Weights of a small CTC audio transcriber.
Training: adamw at rate 0.0036, 7700 steps, batches of 512.
Data: trained on single English nouns, adjectives and verbs, spoken by a formant synthesiser in many voices, 50.5 epochs.
Rows from block 4 of a small CTC audio transcriber, named by matrix and row number. Rows with one number belong to one channel. Each number is 500 + 25 x the weight over its row's rms, rounded and kept within 0 to 999. All counts start at 0. Numbers have three digits each. After the name is the row's rms in percent of the matrix's.
After each channel's rows are labels from the 100 clips, of 14848, where the channel reaches its highest value: "peak on" is the class under the peak. Only what is clearly more common there than usual is listed. The data: single English nouns, adjectives and verbs, spoken by a formant synthesiser in many voices. In brackets: how many of the 100, against the usual share in percent.
# convs0: first width-7 conv, stride 2 (model.blocks.4.convs.0.weight, 160x128x7, each kernel summed), inputs 0-127
# convs1: second width-7 conv (model.blocks.4.convs.1.weight, 160x160x7, transposed, each kernel summed), outputs 0-159

convs0.35 071:495532506496537537504517459503504512580492499508465491489517499530522481489475499482495535481463496454486511457482480480505478474471494488527541445515462477518466500511512462514492513495469469498508489510481549506519513495506488478460526486509522482519534494479493534441514482437539517476505488499503495457521515528492504498487487495495474500533504561493518454521473521520550517517527
convs1.35 071:443518483511499513495461524483521537535509549494527498503508506495529530495575452490537496535495501524501507507516505451491479485495551463511512494500487498500479528552473524478501478526520489492506488481532502504525532470525494473464510482505502472508451491447470470461523509522505535547510484504530501496561537490448483521464504491495488499534510473453512527561489481490471471487490483508507492486491487475493497522540485478509498486453499504488502487515500494486437479480455513
peak on: /ɹ/ (31 vs 1.6); /i/ (27 vs 1.5)

convs0.97 083:480516506500437441522497478506511524497419479505521507542498498484500492516515542492495446539502524546535507477484503510482498521495517473501528511541508530532515500493534488457515484496512483505526518513522507526467474469532496488472485535488459502514542510492512471507535516483441500466504499494505530523479511479508478442477508520518486496534536475534499469450481526504485487466504
convs1.97 102:469470505517514494513473499472461448467539533480525509457484494485517533500449513537484472518527427504472484505426511471500474458498520498460512463432478535482475530493497487504520496485509477496518544485512531507504501491483495540530527523512504453498496516486483515517482508539437532483493512510483489483510508518526472517553485500506477477495522505510472509519526445503484514489499486501503527528545500518497505501528514487508572527516515470471509515515483498514498504519522533
peak on: /k/ (38 vs 2.4); /b/ (34 vs 0.8)

convs0.54 056:485539493493506490497466531508483462461506501501480495453523496485517514515460514452529464498505509477496498510456496497462505510519557512498519507496494494493488524526498505518518501499455484507541458502551517515476436490531479523464570492445544493506525435468493492496513491461486515503492496474486521463484484531517510515508539520524472533498500500514508471525506512491553521462483
convs1.54 070:489596498496486507467497475482500505495537530520487514535422501461523490504515533529530492502453465475479519551495487470452508463496467498480474496523551524492510498495499490507499520493525478537484506455489512538494509471504523479493463484499488519502508526516524521489495459500509530529485533512517484505477460513490576500471496517519512495522478512452522490459479507549506479490489532461514503509521469541476466509489481513478485498505490502491498501481429510507505505511527528
peak on: /ɔ/ (25 vs 1.9)

convs0.65 088:476505488500472493507486468514529519488473530537494481468477498487546527475529519491527482481515476502543509512499518505457503465500520470512470498464521460459490517475468472519513456501516486513473482471511479508518531475512494497459483489508528444510508478504501521526481464493451491510492523514512484474507490516467445459503530489535526483456524512519517514458450526486429488508448
convs1.65 080:464464531528489493483478502452476537525466485489524504453522498472507517512508512534518523552485503479450506510512528461495523514479514525504523516473498512488471509478489504499570501476516481523494560513490469508482556471483502514476515512455504482474461521474554555502489469495456451553534528484523484484461489492486453490487480505481495490510517498499520525508511483521516570490480507495478512465530489481498522475523494498495511480472484502516563521507463495506518493502469493
peak on: /p/ (42 vs 1.2)

convs0.103 090:474485494494510514451471460467471476469514475526433517470492483483477509504491465504467501526507462518483462476515462477473480496500502538488502473495531497487449536487477483489484493525480512511484514505480463532485498451522492518468468514483542503473493513491484467489485491489481531514432450477513484484467528519486483481521516501516444463480462519498476517474491550467473474500489
convs1.103 099:482553525499467497494523483502503477501485546521516497523539482460481506464503531507528484468503452459508559492485454545483510481505528478536502474572515482510507518475462532544492499536494552501479494490487496510485468484503515484456470514489490543512486500503460483501507521498546523495492497518507467478494479485500503524507474497499478474515523510503537510504461489458549508474491506477489546534497458502527513450485498484513472495496480486511486504498530441562527542471488505
peak on: silence (100 vs 56.6)

convs0.5 124:483498511504482504509461464455519509532471530509506486477492487532515489480509491492526497469467486515484501504436530490492494489461436486524483478474490460474508519467480460477446493473516483483485512461538493495471515503509511493479492513502491484512482494499485510516520462492497485438528518505478521438491471478475438457456514469479475484511485502471514498498508510489482472418481
convs1.5 084:516479512500493492497439499480471491540491491468500518495478504488499526531482493515530512473518513484443466487526479470495535528485512542513506502480498520450485485421490476505503500472470494507493484519513532532502480498479476512498521460484485489505479511436530530495533455480488500537510548497501454535548515529497507483507477497505516467486462499482492449523512488466487555479500479488512481484568489514538517502498442528513492465501494527490536528527539516500508497517470467
peak on: /ɝ/ (35 vs 1.8)

convs0.115 063:433497500490503486500506510541506490499491496500545499510528519483496508464475502467526517490511500534506478521567499504480523504470467465484495507559492458536499505489462463522521493559533518503480469421472510492530505540478465509546460499474530496481540510494531484478487482460515534494497497476519479512490502476483506438482496480498508536499485512541505470482522505520515493497520
convs1.115 083:493465511513514464477518507500501512516554541483536479459504503498513533521487506499515501494531482475499491522517508489511479452483533486482542505471451501495470521496497552527506473503514483492506488484490490489509583462493470484528488537510516491529443527513467511472526541535479501507558504518513527475489507502509498520485492524439491487507499504497521506582516505524515533507505460460536506505496532487499501541510475518527458451497498493547499531516478501512486533447515493
peak on: /k/ (82 vs 2.4)

convs0.156 122:504506518498508482525446480449542493538472525489482507488477489518517507503522513483527494497480491475484533518453503511549497466511455497509509480486504482476472527483500485475440484490524508511488528483540504517457517483502514469504493501488497451525504501515513518529500485492518491467484520479491508432491451477507478452459516506498470505500505512496485493486486528468474468390498
convs1.156 103:513520514484475481482443507489492491551495485493506497495520508513490522487480491505489541487510464430485477499492533473492517487493503549547494488513502506462464503389473485493531488485467484512464540501496511543541459486480532505529503411464494482488468519472507506502528460488447471521501512510504502500545495510486491465519476466471509470510481489501518470511527537491515510494480484494496479503533494477516481477514468540490493517479497516502499514478498518499494471528467480
peak on: /k/ (38 vs 2.4)

convs0.28 117:478531532498489464512509485540488525520485499452524515526516468503475408474494510511466504532512524505481509482483480529511475524515508505541496470484505514510511490465502503468466476484485467512490521455544543465490533498548488519480492490500485480524513500505503501508496503509502509480519487473525502493382475531509487499477505526495500502497517491499543509499507557524456497501507
convs1.28 118:499483480496500485512494494481426496508483564461503498526490503461555510508542470514488491535515489534515513489485474472494496511502455503497505518480483504546472500539487516478508480489488492487506605528534524508480508475476438538543544532457539465509487521511541505486479490504481474509520529500501536473485496508496458495497509509502499511538507523478487487487500499495587520510507503515472492488531502506488536508519455489522505484518522502513531538476509519516478484512513496
peak on: /ɝ/ (79 vs 1.8)

convs0.4 107:508500475501476519507475496455521499490513494480542529584493486475497525483523506487493475544512496513439483461490484508517505487482509488480499481528488520462553502478556450450511509512512510492499512478518513491464473459511468488496505542491498462509558488472464462494500492468533518530520451499495529502508492481471512554481519503461489502535522471506498505464502478475510496527483
convs1.4 091:467524473491475511536452483517494487527514508481486449500508496494490489496471492522474488523492482505484472482449517521495522517537510466446499493474457516507527529547537484479510460531468495522508536523457512492470556471488489508530493540540497483532482467493458503521477525505493510456514469532488501511540547475528506531535468493479481530528540533516430524509507497493443492503521498507474527509482473508542502493471505504498557510511497506482484479498536509511490533514525511
peak on: /ɹ/ (90 vs 1.6)

convs0.139 092:578489509502513496516505507445514479512536471513498507480523473501477515537487555496523497506493484527471522482476493476505507505495514528458514484517495460482489525516520497482502493497543516509531538524556509444477497478489485485526507481498491451499540510509491469505540471496534492503469509555499544443487491479503479522471537483460504510513484507470442472455474484476530503502502
convs1.139 102:483516528518497494493469492517484519488512437474471503510505482506498495484476518539512470507422512527495517521517468524438477538499506481455510508543525485467502512509503473492503476508488505529491487487482514509475541485503513497498499535491459508496483498509478489495437483414553531499545478560497532477510493506521484534484471504527500490516507501515492498497490497488487494459490484508501504533529479514493464502483502507480501493488535508430496478503501494516522542587495456
peak on: silence (99 vs 56.6)

convs0.118 125:504493519504458465515498498409515489545489503500517501497491481487474476490500512517532481491484474467394503483461516470477525494467501513488496473493500464455506522501490468484502523510510491480513482526538447496451477460523505476468495507497506496499519476502476478511514468478488494491523494505497517450492478471486477459459525503469488478520494483517470507430519493506483509511503
convs1.118 087:499506534516489527475460480512501493475523517481467548493485487501496537527497515537529511474447489529476499461487532536483521483509483502489494549496565495445486478442500464506476503475481486482481506488521496524466499493494488539466461483492457568478522486501492464475449461475518498492450516534499475496511501485533494515504510501502525498481516501504476529455530528486517538472511504512488495535532496497464479475487478503455522473443477463479510488471522536520486525516500506
peak on: silence (92 vs 56.6)

convs0.155 079:464496497505509506492491466497477482520489512502497518505504505447507518467457519495522477460495484452470502538504517483474531514485522485513498524464430499516481494501466495452494504527513522534522469501529510518485516486461497449486455453491527491484471452472487540493482503440486502496462503450493479505511510499450517488459492501549522534513556461510482488521519483512490520524509
convs1.155 078:486521475521524479490446503473491490486518482469479527509480502555556510509495489536508523458499503517516454493528499478522455503473497516510475488463497483515484444478526492473496514476541501469493486502533486498517530505470519477505542493501462536473518535487484518458534502522486435512484533515526541490507551485567549459497521513510473502476473475485474486508514485502481465498472493540497499516527496552460488515526505513512489524487521497506525539539474483457493467514478496
peak on: /b/ (49 vs 0.8)

convs0.44 063:517482501504514519475501481507534480510494522531483462464497464521533503495475514467533467510508520526473501479473534452503535458465473465467521497517533468521474513520480503509466531445472447489503555462488490537468453540516516509489487512502505503507481525479487524502527490462507492505469511506455524421496494484482501481485504474492479539536500495514539477513477530505490488518519
convs1.44 084:504460474522460467541483551390494426493494513491535507479466501525525495527517518522519508476547465475482534509534512490498499466509541495520523495522496488529481473440445518494533499522517513509482510482474495538523479475495488563490497501462493490507517513475485479475512490538476475514511506516513476464535509487499464506486461506471477492472512520479465507516538486479529483531457495520504506497510493468490540478527499501492484464476496514497492521490492495500483523493498479
peak on: /i/ (55 vs 1.5)

convs0.23 061:520505495513490544504469480522510502509474484458470496471513516542506508504470532500576463468511480537476494484500523545496524516495521496511522455528501465482482526481473500483515469520531516484482505466531525455495517510506525464488510462488536460471516470519476488509532458517489532445479501492479508481517462494492483528480490537449494532495490524553513520520557508525480496488488
convs1.23 079:517462526523475467490488505491453491481490480495539508522497484487496527545529496548529489523485470505443519495527472495488471509486541489511522489490547495479512503506549483496494491496505457522468518532486457509494501460492468529513544521470497506511512511490516506485485420494485496512505515497537516459480466503517484490497497523526483498479500517499517504493500483539516546487525527467542519502553505511499494548534508534489510459484489492505559490417448501498520531547510511
peak on: /p/ (92 vs 1.2)

convs0.2 097:487505533501518491522530504491498502493488523518475489485504498472528500492475473534495517515477487510510499508495506456502471518557515504462513563487508522472485515482501495492441510475482522545543532521514481499534478519520472491537503461504480500518485581488579482498489525466507497520467472430472503509515506503532509516497500503506477470487507514490494556554524515496484507497548
convs1.2 110:494505507542495473526486448529501457533477524495500538488514495495536500520493478510477499494515478472490518541501450512478545432505506478499481516508491496503480519519474543478531481480513472458530519498537509524511471474465491485516523511482520502526489508578507521506484462544458487530514489574508530480464465532537509569500496505524517496508511475490498488528554490514495525501511477513487471468503473518454460503478510501519451493489493496508514483533498507516481534480483503
peak on: /s/ (36 vs 2.4); /k/ (25 vs 2.4)

convs0.145 069:454470520490516519480494478490475488507506492480477534500492501506502477455481505471499489464455487433495502521512454493483484487502519511476492502503449489547493498517493507506461496514512499521554439553490494470493498523516486497462526531480474462519482446485494500434514476473451465534481504491519509492499515497446529466536482487481495505493477533501514477461508471467491485530507
convs1.145 071:488514528487483489528474484476486486482510531474504532523470498547467500516497516490509500512526486522486459472485518548471464483487478504484546515440481531507502553496517478482479554479531525513507498411468496509505538512518522456464493509477486528467519507505494502498511507496461542479476475466445502516525532467493501479525457512510520507538513506510488506524502481499509492555472535489465518505546514515494462490524514469493504463499461497487496456528483511485451482473523499
peak on: silence (96 vs 56.6)

convs0.34 111:500491517503509527493467444442480485515500535469487481469488461527498498489462486487518472476445468533485506517438541483493481479488488475511501492497492472497460527464478477423485502477533469465528509484530478510439503492483515502483498488505508500504459491505477522492508468486514494464519515484484502441485498502496450471496512453541507503506508503464461501528491459498508477481494
convs1.34 105:499498517511517479481465513480458511511532538514504506483511494475482519519503500536511518469483489525490478516551455503473530515488481549493520507527524491512493512499445485523466505494528494548480467458530492490518497493549532480479550489496450533537475520452506489472550492465519488544491540489503479507478509495512539489481498502497525473534472495481515488490479485463461529468501472528529494483540512501538496473491463523522488439513532494471543502524535535496549520510484470
peak on: /p/ (32 vs 1.2)

convs0.15 111:500514488499458511496521503508496529478590441487506529524506487496494507494514476508473500513529499510500500440530510484476490493462547449490492478516504493499501518535506477505491541538476514491500503476508511488501463489479471490483546520499496515500490501486493456507500489527444520530497449506469532521526500503486497566544514492483450487495506488480458504511486480525483481567457
convs1.15 113:502503489467472528526531527534520500524475500488481497506481496491489490477511478509499506491507487515513544499483496527496485477474493503504500508520535489526489539453514469503500542500501534532490542518509493505528443518473519498433510488527488525469499495471436456479465412506538514456491485513501518495522520520477552492548452517536516496504550514493502489453485513501486490476475473526517502501487492478501488492537484509450579529485527515458495497488517502521497534496499507
peak on: /s/ (100 vs 2.4)

convs0.66 092:467520525511526441483514504547476539479565466482487485497487524532523508484481476507499535499539511457500489478565524563510525516514567523525444510506484471490501518528470485527494508487492566497511472537504505505523525499515473523455480471513535512500514483497484485501497493510492535505505461492499514518525508459503490526532503521499492472475488531520517511472517508498518514536484
convs1.66 085:479521480483492493478504424516466540544463481517521475480465499487443490493522458481501487495510517497494546508506475503513498495479477511497526487510520472471492552523513475521494526509505463513508515555475500536495489497456492495481503498478494468495522477496460508485448467499526516514485514462473458491530460534509513514494449537529506513556495447488497481471510471530460525485486506486508513486536503490535438546503509528473517497523497482484532495455463496488524524526502476
peak on: /s/ (59 vs 2.4)

convs0.113 097:500467494496468464508526544538467512471545446447540468508534530522475511508486504491509474502544515493500509445502521537517502501501497488493507513539466514517526507523528508467472490498478514465528496465515520510503477503478493550514514496498525492520464520494511433481513525494475523518519448492496539517546530482524469535516492448518476484512509508486451505468485496476522467501487
convs1.113 100:453485480485464511527471483507495477506535524483488520472526488470520482531478479519478479518509478492490489466453504515488451469496485498471504513431479512516479569512507445487498524485514527484493516478526490493536465527506521462487491508537472496494481492510456490490460443552452527446505471498505497482525491511545550541563483496523514500530518481502476540501517485499463502512511467502495510509504516501497478495527481493498555508489533500487513475514522538544490529496494501
peak on: /p/ (33 vs 1.2); /t/ (27 vs 3.2)

convs0.70 081:450516476502499517533500458491536501477483467491514510539520513539495504489512513453519498481475469491503511497506539441483511482468499511491523490461490471485520518502509435514456527496516468496458475531499463477455484522523483450498445524502453492472500465515481499498546480486476481498542494540500531513500476446456483483481525513493461494512492539491497460503506499495508470479505
convs1.70 070:467472486514517475527469545485477491496520515498458461502496507519574531521501486463541472512509508553509489511501538452495529506482499547490519488489502502485512498457483487467520519504482437522508541501505508526515577476469506498515489498506521501486540497522489467478501486563552490542489527512490498532568498499493483517506514507509483508488521519530471483492506489487475498516496477478497483494479512489490486493518536495480461437462507504522519454465511511463462502500537489
peak on: /k/ (59 vs 2.4); /t/ (36 vs 3.2)

convs0.72 121:491481506500513407512514502519511525501505518499507493494497518510508511498516495492531526493529494495497510507506498468497509468502484521488516513486506490420494501512499489507466480507539516494403507502531461480513488499473512502496475483527545501504504520504492505505492491509506490506526504519495502507504379416494479513531511498515538476486514513493476526520460490535494504495474
convs1.72 134:497492553503518483527540494490470514501486487518515514475463505485517521500505510500520498497497478503482490551520479477511511494484464496529505510491494520489516487509511528498549488505537396494507510467551483504496475500525521493590517496501496520526514542513548547517508520478512500524522497499508490522489469495510499480520531504481503479489491471494500524518482478536499515472507495482513495522524481484435491564469512446524483498493525493545512513440441495453499493506462514
peak on: /tʃ/ (44 vs 1)

convs0.107 122:484510489502454511524487462416520499514480512500509509503483483519496471490522505504554476484471490510484529494454547466445497488449494477496495479485500472472500530472502439501458514501516466481498508503517450515417490501512513501472520534496497512517515480513508499525526473506458491467510519524492538463497490511466487434478521499488488499542490487502519492524522496523511524485507
convs1.107 089:501483515538563490517430504503481461494501493496515499485482497496515543528489491518506496511474483451467486485531538443452573494482543560431499510487524495479484497454495458502481505466464507511516512532525499516517493489471511509485500479490497505467483497488540496479496472511491491487492555535506493556515506479469516482522504479500511478458488527525485474476542514507489517523480485496484500488535515505539515530533470555515503472493496503502504526473510545503461500515508503
peak on: /ɝ/ (49 vs 1.8)

convs0.16 105:513478500503476494513475491501517469489496504514490508522501466498458432500521554500502507517510476519538513481506456447486487478497498488520502503502504492515490506473500493482482491504514509480506504418518573443490541519570500487477556494496507453537534504502493468499510495516502522495473481476493496501462506498490491516485512537481525528518492477496516509472485569442468493523492
convs1.16 114:514507445497521502527474504504445482500462498484493498544509490489495536457508472505477515513471497491506528468513479468471472511480476511506499501511512498524448503527489481516512489501506541487455578479548513502496515485459496490538523527471550498513489537480510467504495489477529483524501529519500537478505482496496430496472526492492489494530520506499532527511465494513597521469509468463498504515516518493478530492530477443527536497487498503475504520553505523500516470509500493
peak on: /ɝ/ (33 vs 1.8)

convs0.42 118:493530457497537472519509494535501493470539484460508535485521507525541505502530506514492501520518499464520517498528477541531511529509512493518488539492521482494451505507483500516466476506508520492457482478524543471509537500466480492496502465502486508509486528505522508506485477523487493539491494514492476538502447446483487534568513482506552536473509522455511529541444455498484518539490
convs1.42 109:540509541499465498511515478482488502496466509529498483475464502481489522477533509503502463515511484496479536474503491490503496487487515501502491530489497506497468506493533477484541536498536492530549503538463527512483464496461480471520528478541472468459503525508553541536525500482538464500506499494509509486467497530495475456559520553512485486521511480482484501510499480527427489513527501483472495473544488497477486575530556484492544556494501483517505521488480511488464473501505505
peak on: /s/ (100 vs 2.4)

convs0.84 085:479523458495491483471493548511467485499576480514511503491506523498510443497500518515487483523498506505514518517524462474473531503487501488447499510481490464502498528507502496524467477487508547530506486484466483515523507457453516488479515472491505465524511498482468478477499503475462488573467470549473508520500472485446515533522490545483489488503504528541516492550534456496501490518503
convs1.84 081:506480486505473500489493487541529546524489475500464506538505501517480440500501506489435469477471496516512495488541447542523467490466520480454521516529485472528482502476484449474494501524510561494453515505449493489497467499485525518504489493529479545460519499487461485467438486487510526484510475504490469489528532539496539530488474506493494531485529501486470542481502515473528492478486517504485516526466480528522515501506531495434511483494525499495486503490497501496532541499492456
peak on: /s/ (100 vs 2.4)

convs0.138 114:537520495502449508522498539523499531501557521473523495496522489494527503490464515522483498499499533517481510494482491488592503539521462455496525494521531493499475493523505515456464501466508518481495514446524519486512523461521504551518523493499486495522507543497504466528516492519482505512477495459491497480505485504524485578439518481492504484522515464517516547507478502488496496456493
convs1.138 119:492497488503451500555495485517496486496473487492473484497491511479525503491499456552475492508482532498484565511490512497484498539497513490482489508527522518494459528481508453477538501524494511509489559517503484500515434462476506541511518483518511481482523508539509516503444429463476514530517490515451521466558453539492519538507474498523480484517522494471487470482503504498510514489529489486551516500514498485497451525496490503528539500490505494469528479515514486553513513520454466
peak on: /s/ (88 vs 2.4)

convs0.88 136:490507518488490523503480487460509500469503481512505476484501520502530531484493489511441500483501525508518497542449523509484498484513492491476492523458515484514492431472488498470509498469487474496525477517509444475503485463529457542495483491499486516505468468476512501518495493505489391483530523535485486488543512516503490470492510492507528454469509493499496508467520555519435477489485
convs1.88 148:491495490499443501499461502474513468458480500523512535478489505471497494494490507482488491460510482460474503492475468458503489497504489526509506522505491501502443494517506471493521488501513510485452478526470498491469517484415486548478441509533493428520474507495485531516476529489492504545511549487500499538499513513531483489450514556491509502466493498497491504467503499502487485487500511425482482547512490468504519508503593492478528483500490486512483523478477497522522490523499520
peak on: /ɪ/ (40 vs 1.8)

convs0.96 110:471492530498496521534524478496495514504481544481511497489522495520512547492479482499544498488478487497502465494519461453472515500463471504476533535473506496531472490423485499472469524510503540517500466524497504472524501547463504488511486495502487543439488524514533497499493513492506501495504513491521488500492412467468464462516507484498533469469519510463461510497542465537474490490501
convs1.96 132:473516553529542489489524505486458525531518493522535470492552492492494536510512536502493518499533492487503446507502499474515517453498489502473509513499483514512537524526525529488472487500526418499486454468515492481554519508497497453581497507481517536502478489507479531492538517534493503507507491506533537507462532483523529488506536481453480491491487499493498519503489507499506517499508471489531499508509580514489486524498507438534453499512511500550509514458494494504501504510488517
peak on: /tʃ/ (56 vs 1); /ʃ/ (35 vs 0.6)

convs0.91 111:504538486498461415501476516494491495502503510441524498502500533477511456498522586499527490468474490487501497477474444511443491473506532471533506478492495508470497507505500505495466481484511495444478477426521538488481564468496476509495505488500470521513525514507508501497512494485479532488498483500501520503457463501504469512491508528488464516524497500514498502520480522543481480509495
convs1.91 137:511485495505508468524465503522476471490499522487474503542525486475509482509515439523506501553486481488447531501469506456499504506475500509500484523488527512464447516508525483496525481497483493505523534496573527489479484501510487535508492506502521431463473501516501571527481424491466499511492528541531516527506494496481497519503492521540489512514512516515474505466493522477511507503492521487491466506541483533505482504515505540541548514511505491510579503452488489511466473514495513
peak on: /ɝ/ (25 vs 1.8)

convs0.8 087:499497520500489507491494517461484557512492515507476517510496411499477449486514547512503509496495514511490510496503506517495487509460487482531529511517493526512502488497511508522429489509500504507487497451525552472451497506535495518500514510498518448533524515492487529489539499478528495482490497528496504474458481563510483506438497483506505538540484544531531509493523555491536472487523
convs1.8 090:493454455482500507509445515466448449514518500446572525468480502472514531509500467520498509527475470460478503474524528483468501527509503523508555489477501517535462537489515500480479463488478546508498506524531498503515514509463472511497532471474524479531484517465538500445497487529469516519478492529502494518505501493499502491488518494507496486496534561470509498487514463481548516481486472506497485500550542445519539520496485488510475483502509498510511554473530490502497519493502486
peak on: /d/ (32 vs 1.3); /t/ (25 vs 3.2)

convs0.9 086:537479530502504498480493461478501485499462472499471526508530502518507521545504528494505525502487497574506520495458498535479518524491481507453534526473535476490471511514498517508527480491533491513512536540542535436495493461512516460530539546521504490480539499507513487511527481527502495518480487535523501440519524485483500466510543527453506499494450533501502497465473518497503513521517
convs1.9 111:477497521525497475483511525513461492463467485483497517518475500496519508501496528527528477492459492516464548532505480543449445547484530478490524513524532482472500479525523503504506484498514522498510471481497525518493504445496491485475486547479498515491501513499469515504464505444554545469531485533501494442501498488519486509508487531536472467484490507509494485518472486478512547464502471472512543519533486518510472509496500518492493474462540471445525503526500470532521532569506479
peak on: silence (100 vs 56.6)

convs0.116 087:477503483495512500487486521488495489526461482485451516448540522423527508475485473492470515479502512455538492541477496520536511498459505484504512497500461456555477498508508466486545517488447482502492481498501521520471491473513541480487521457496515507501482473471469524489481464489530532452469499437497494460513466504473529512484491501476501526534515482487511489474494539497515514513513
convs1.116 089:523521520530516502559488530446489474490541549491488466590502487511523502504525495488475521478537452473492510531468508502496557492527522491550459487506571456478528512502502473492490474492476507516491470499473503482509455483510524491508517485488524502489507507465508484487511485538489486507484490474491490482526507485485477472532495526466469491480526533525499507494513529463512504476435519530555503465461491484508478495504528537479502514469511509503482497497551467499476504513489509
peak on: /v/ (34 vs 0.3)

convs0.31 109:528452500497565531504524532519543512495471483489466484481511511470508520478496456503461531539541524529488499515501493536557503527497481509518510499529530487486481499501522514442478515511497494508508519535488491528531509450468514490531496477501561531513515529513508485485478486526594506487502504472521453493503454506510517541498504483475515481521502503501480503473504524495515490462526
convs1.31 113:488485524524490497562500529499557451539489541494478496492518500506543453513495500544480473476500503502538547513528526519489533497516505501496483506518532493512472527474477479477494499505484494504551518482512494496525444479517502499440529497498520530515500504527471477455450429509501496508467495491479533488583467479482519533473474499461472504500497501511499492522491514515499495500487520507516549490454499470471485503502478503455450478510473509473473480489488493507473540516515510
peak on: /i/ (31 vs 1.5); /t/ (28 vs 3.2)

convs0.3 121:481474517501534539483515471500525492503486482445489511504493471507503519484500532500472531478523497496462497509489486517513507476474520554507490515507505479525490474508471493502521460531496491499528485539500539472494536501455502487485520496501485402489511506491456505512503484518530502518507512504459488494485525506439483493507474488505464535490504484463483503451469475394479520506496
convs1.3 119:515485523488498478498494519488483501512522503496562532490441497511497476491477522490534504514541517498491497472500504505495492496506532503493481494500500512495482519530493522474517472491520522470510486501525487494523538534532561436455507474469474482469512495478484501517527487515507492492503523486500512477532534484487484501499464438532494491529466468468489489538505471484475446507528515529524502497510556496476503531499491478562468512496497485464475511604455496508448466496501477
peak on: /i/ (78 vs 1.5)

convs0.106 129:482489483500513457520501484447516476510507530496516494514486519485496459472489524480556480470492466499456499469475490480485515470442513500510496486499484454481515537495492438481485505507511507485430503485510492489468495476514504446471487520489542518495526492504438494497511463483524553483525487488496528460487472483440486492506492476481468488510494519493477479453452493493489514543487
convs1.106 094:525506499468488493524480461543509502516471479474486521513531483499488496507507502528456478479464514495461502505482546501482547495506495501452507536484539502449468503467524522508478497485481460513500471516540534459451541548450478531502504486516534512506490500459496485520499475498493492482488504496501456524540458487485485571472503534492535503514513496519487522469467516498479478466512540503503478521492480506475482520495527526471497529472425455511504483471501526467521526482526509
peak on: /ɝ/ (36 vs 1.8)

convs0.57 081:471522505502510493521499502491530512509522508510461516487504496489525501468550487502529503479454499416477507494508508566448500502482496508500472477515503500483499525490511426535492514517514497511502441501508507540459505467524490449431493478492539507505482471498427521483502465454485510465509503511498495533497502489446474494466518510517500491502498538492504496528484503488503516518507
convs1.57 067:497527514528479487481447478502454544506507493462506482483507494526498522469523490549529505486494481468458514497477508456493529486457476554479482505499512488464490510467481532498544528435499456511483530505516455519502552494486522488458503507524514498492483495474545535489527483448495521554522553587511478521498526529494479461484461492484493481481484479483481482518521493500488521498512489512489500492521474518493509508533506496533517507481468502490538535496505483504511480484455507
peak on: /aɪ/ (29 vs 1.4)

convs0.50 109:499502500505522496491489468528513509526504497473504484484479450503517574512475456490485513529480490468537497485497541474501504498489492549505502514480518490448508517484505479477517498502504484479458495583523458489498442522579521496507485504481519510483500482493474491518504506483490498455496498498527495499520526473502508487502523457517479496476487502438496516456505568450486482526500
convs1.50 136:515505483477490493505496505512528509504521478520434501503554496543506478533555452503525499508515512520530504494481518518502519500504479517480509532530513491525537484507495545512559494522508476506522507520469478540505533513490512502523420476520525494483550476487502502459481500490546504541503500485521498522508470522515445508434529557498498549490506491495542511470466519493436519497501520496486502519483469490470515482488539491474459502504504508511476481513533488455480493526476511
peak on: /aɪ/ (39 vs 1.4); /aʊ/ (34 vs 1.1)

convs0.130 082:480504506502523446512537499527510499516516511491498483494501503561510469473502527527515504473467499490485534525503491493492533509501509482472483520484488451492503525530467468487486504460515505501527478490536480404494495527482535491483523488502441522522480491506493465516504465478508501530493478548482491487518479473478484517489508538383515500489506527514501490511501490506470523509518
convs1.130 084:505442519543526454484491488498472498500521474513504476543470512504506498557505502485461458469471511553496533531531483545487481524465515535494523491518505468478501524522457530532498497500509521522521485498502497497513504488489501494506503509457481498500497544524455501451480458483524521501534497537487497462529478504525500569496500528491507466497462464500446502507511509485510495475505484458529502489532473528502490497514508516481476440493526488493516523478462510460531524545490445
peak on: /p/ (43 vs 1.2)

convs0.39 130:476521499501503496499504518542498524491424489472501532484497509550486518505509462500454487476478516516511497496497494520490510506494482503514496518476491489502486483351472493493492497514474513488508492474515494483508492488490502484512520472494530496495482493481519488493440495487492498445501478507499482549523507511465499407523495470498520496454520513482510513500494508504482505480498
convs1.39 133:479471494523503519446512493497506518451561516513506501533511496484523509537480508457511517497525492481485488508521493515525503468491522488480545517494480473533514483591512530525511530456496500508494418476521522543466562492505490472494486554487522512494500492495505482488527555499511497497531481514539481508437537499550502467526513522513480505473471495504531489532499501509496505513516500529484493520495488529495549488500489513462453482496511476534500508514522499541510517511518536
peak on: /d/ (73 vs 1.3); /t/ (27 vs 3.2)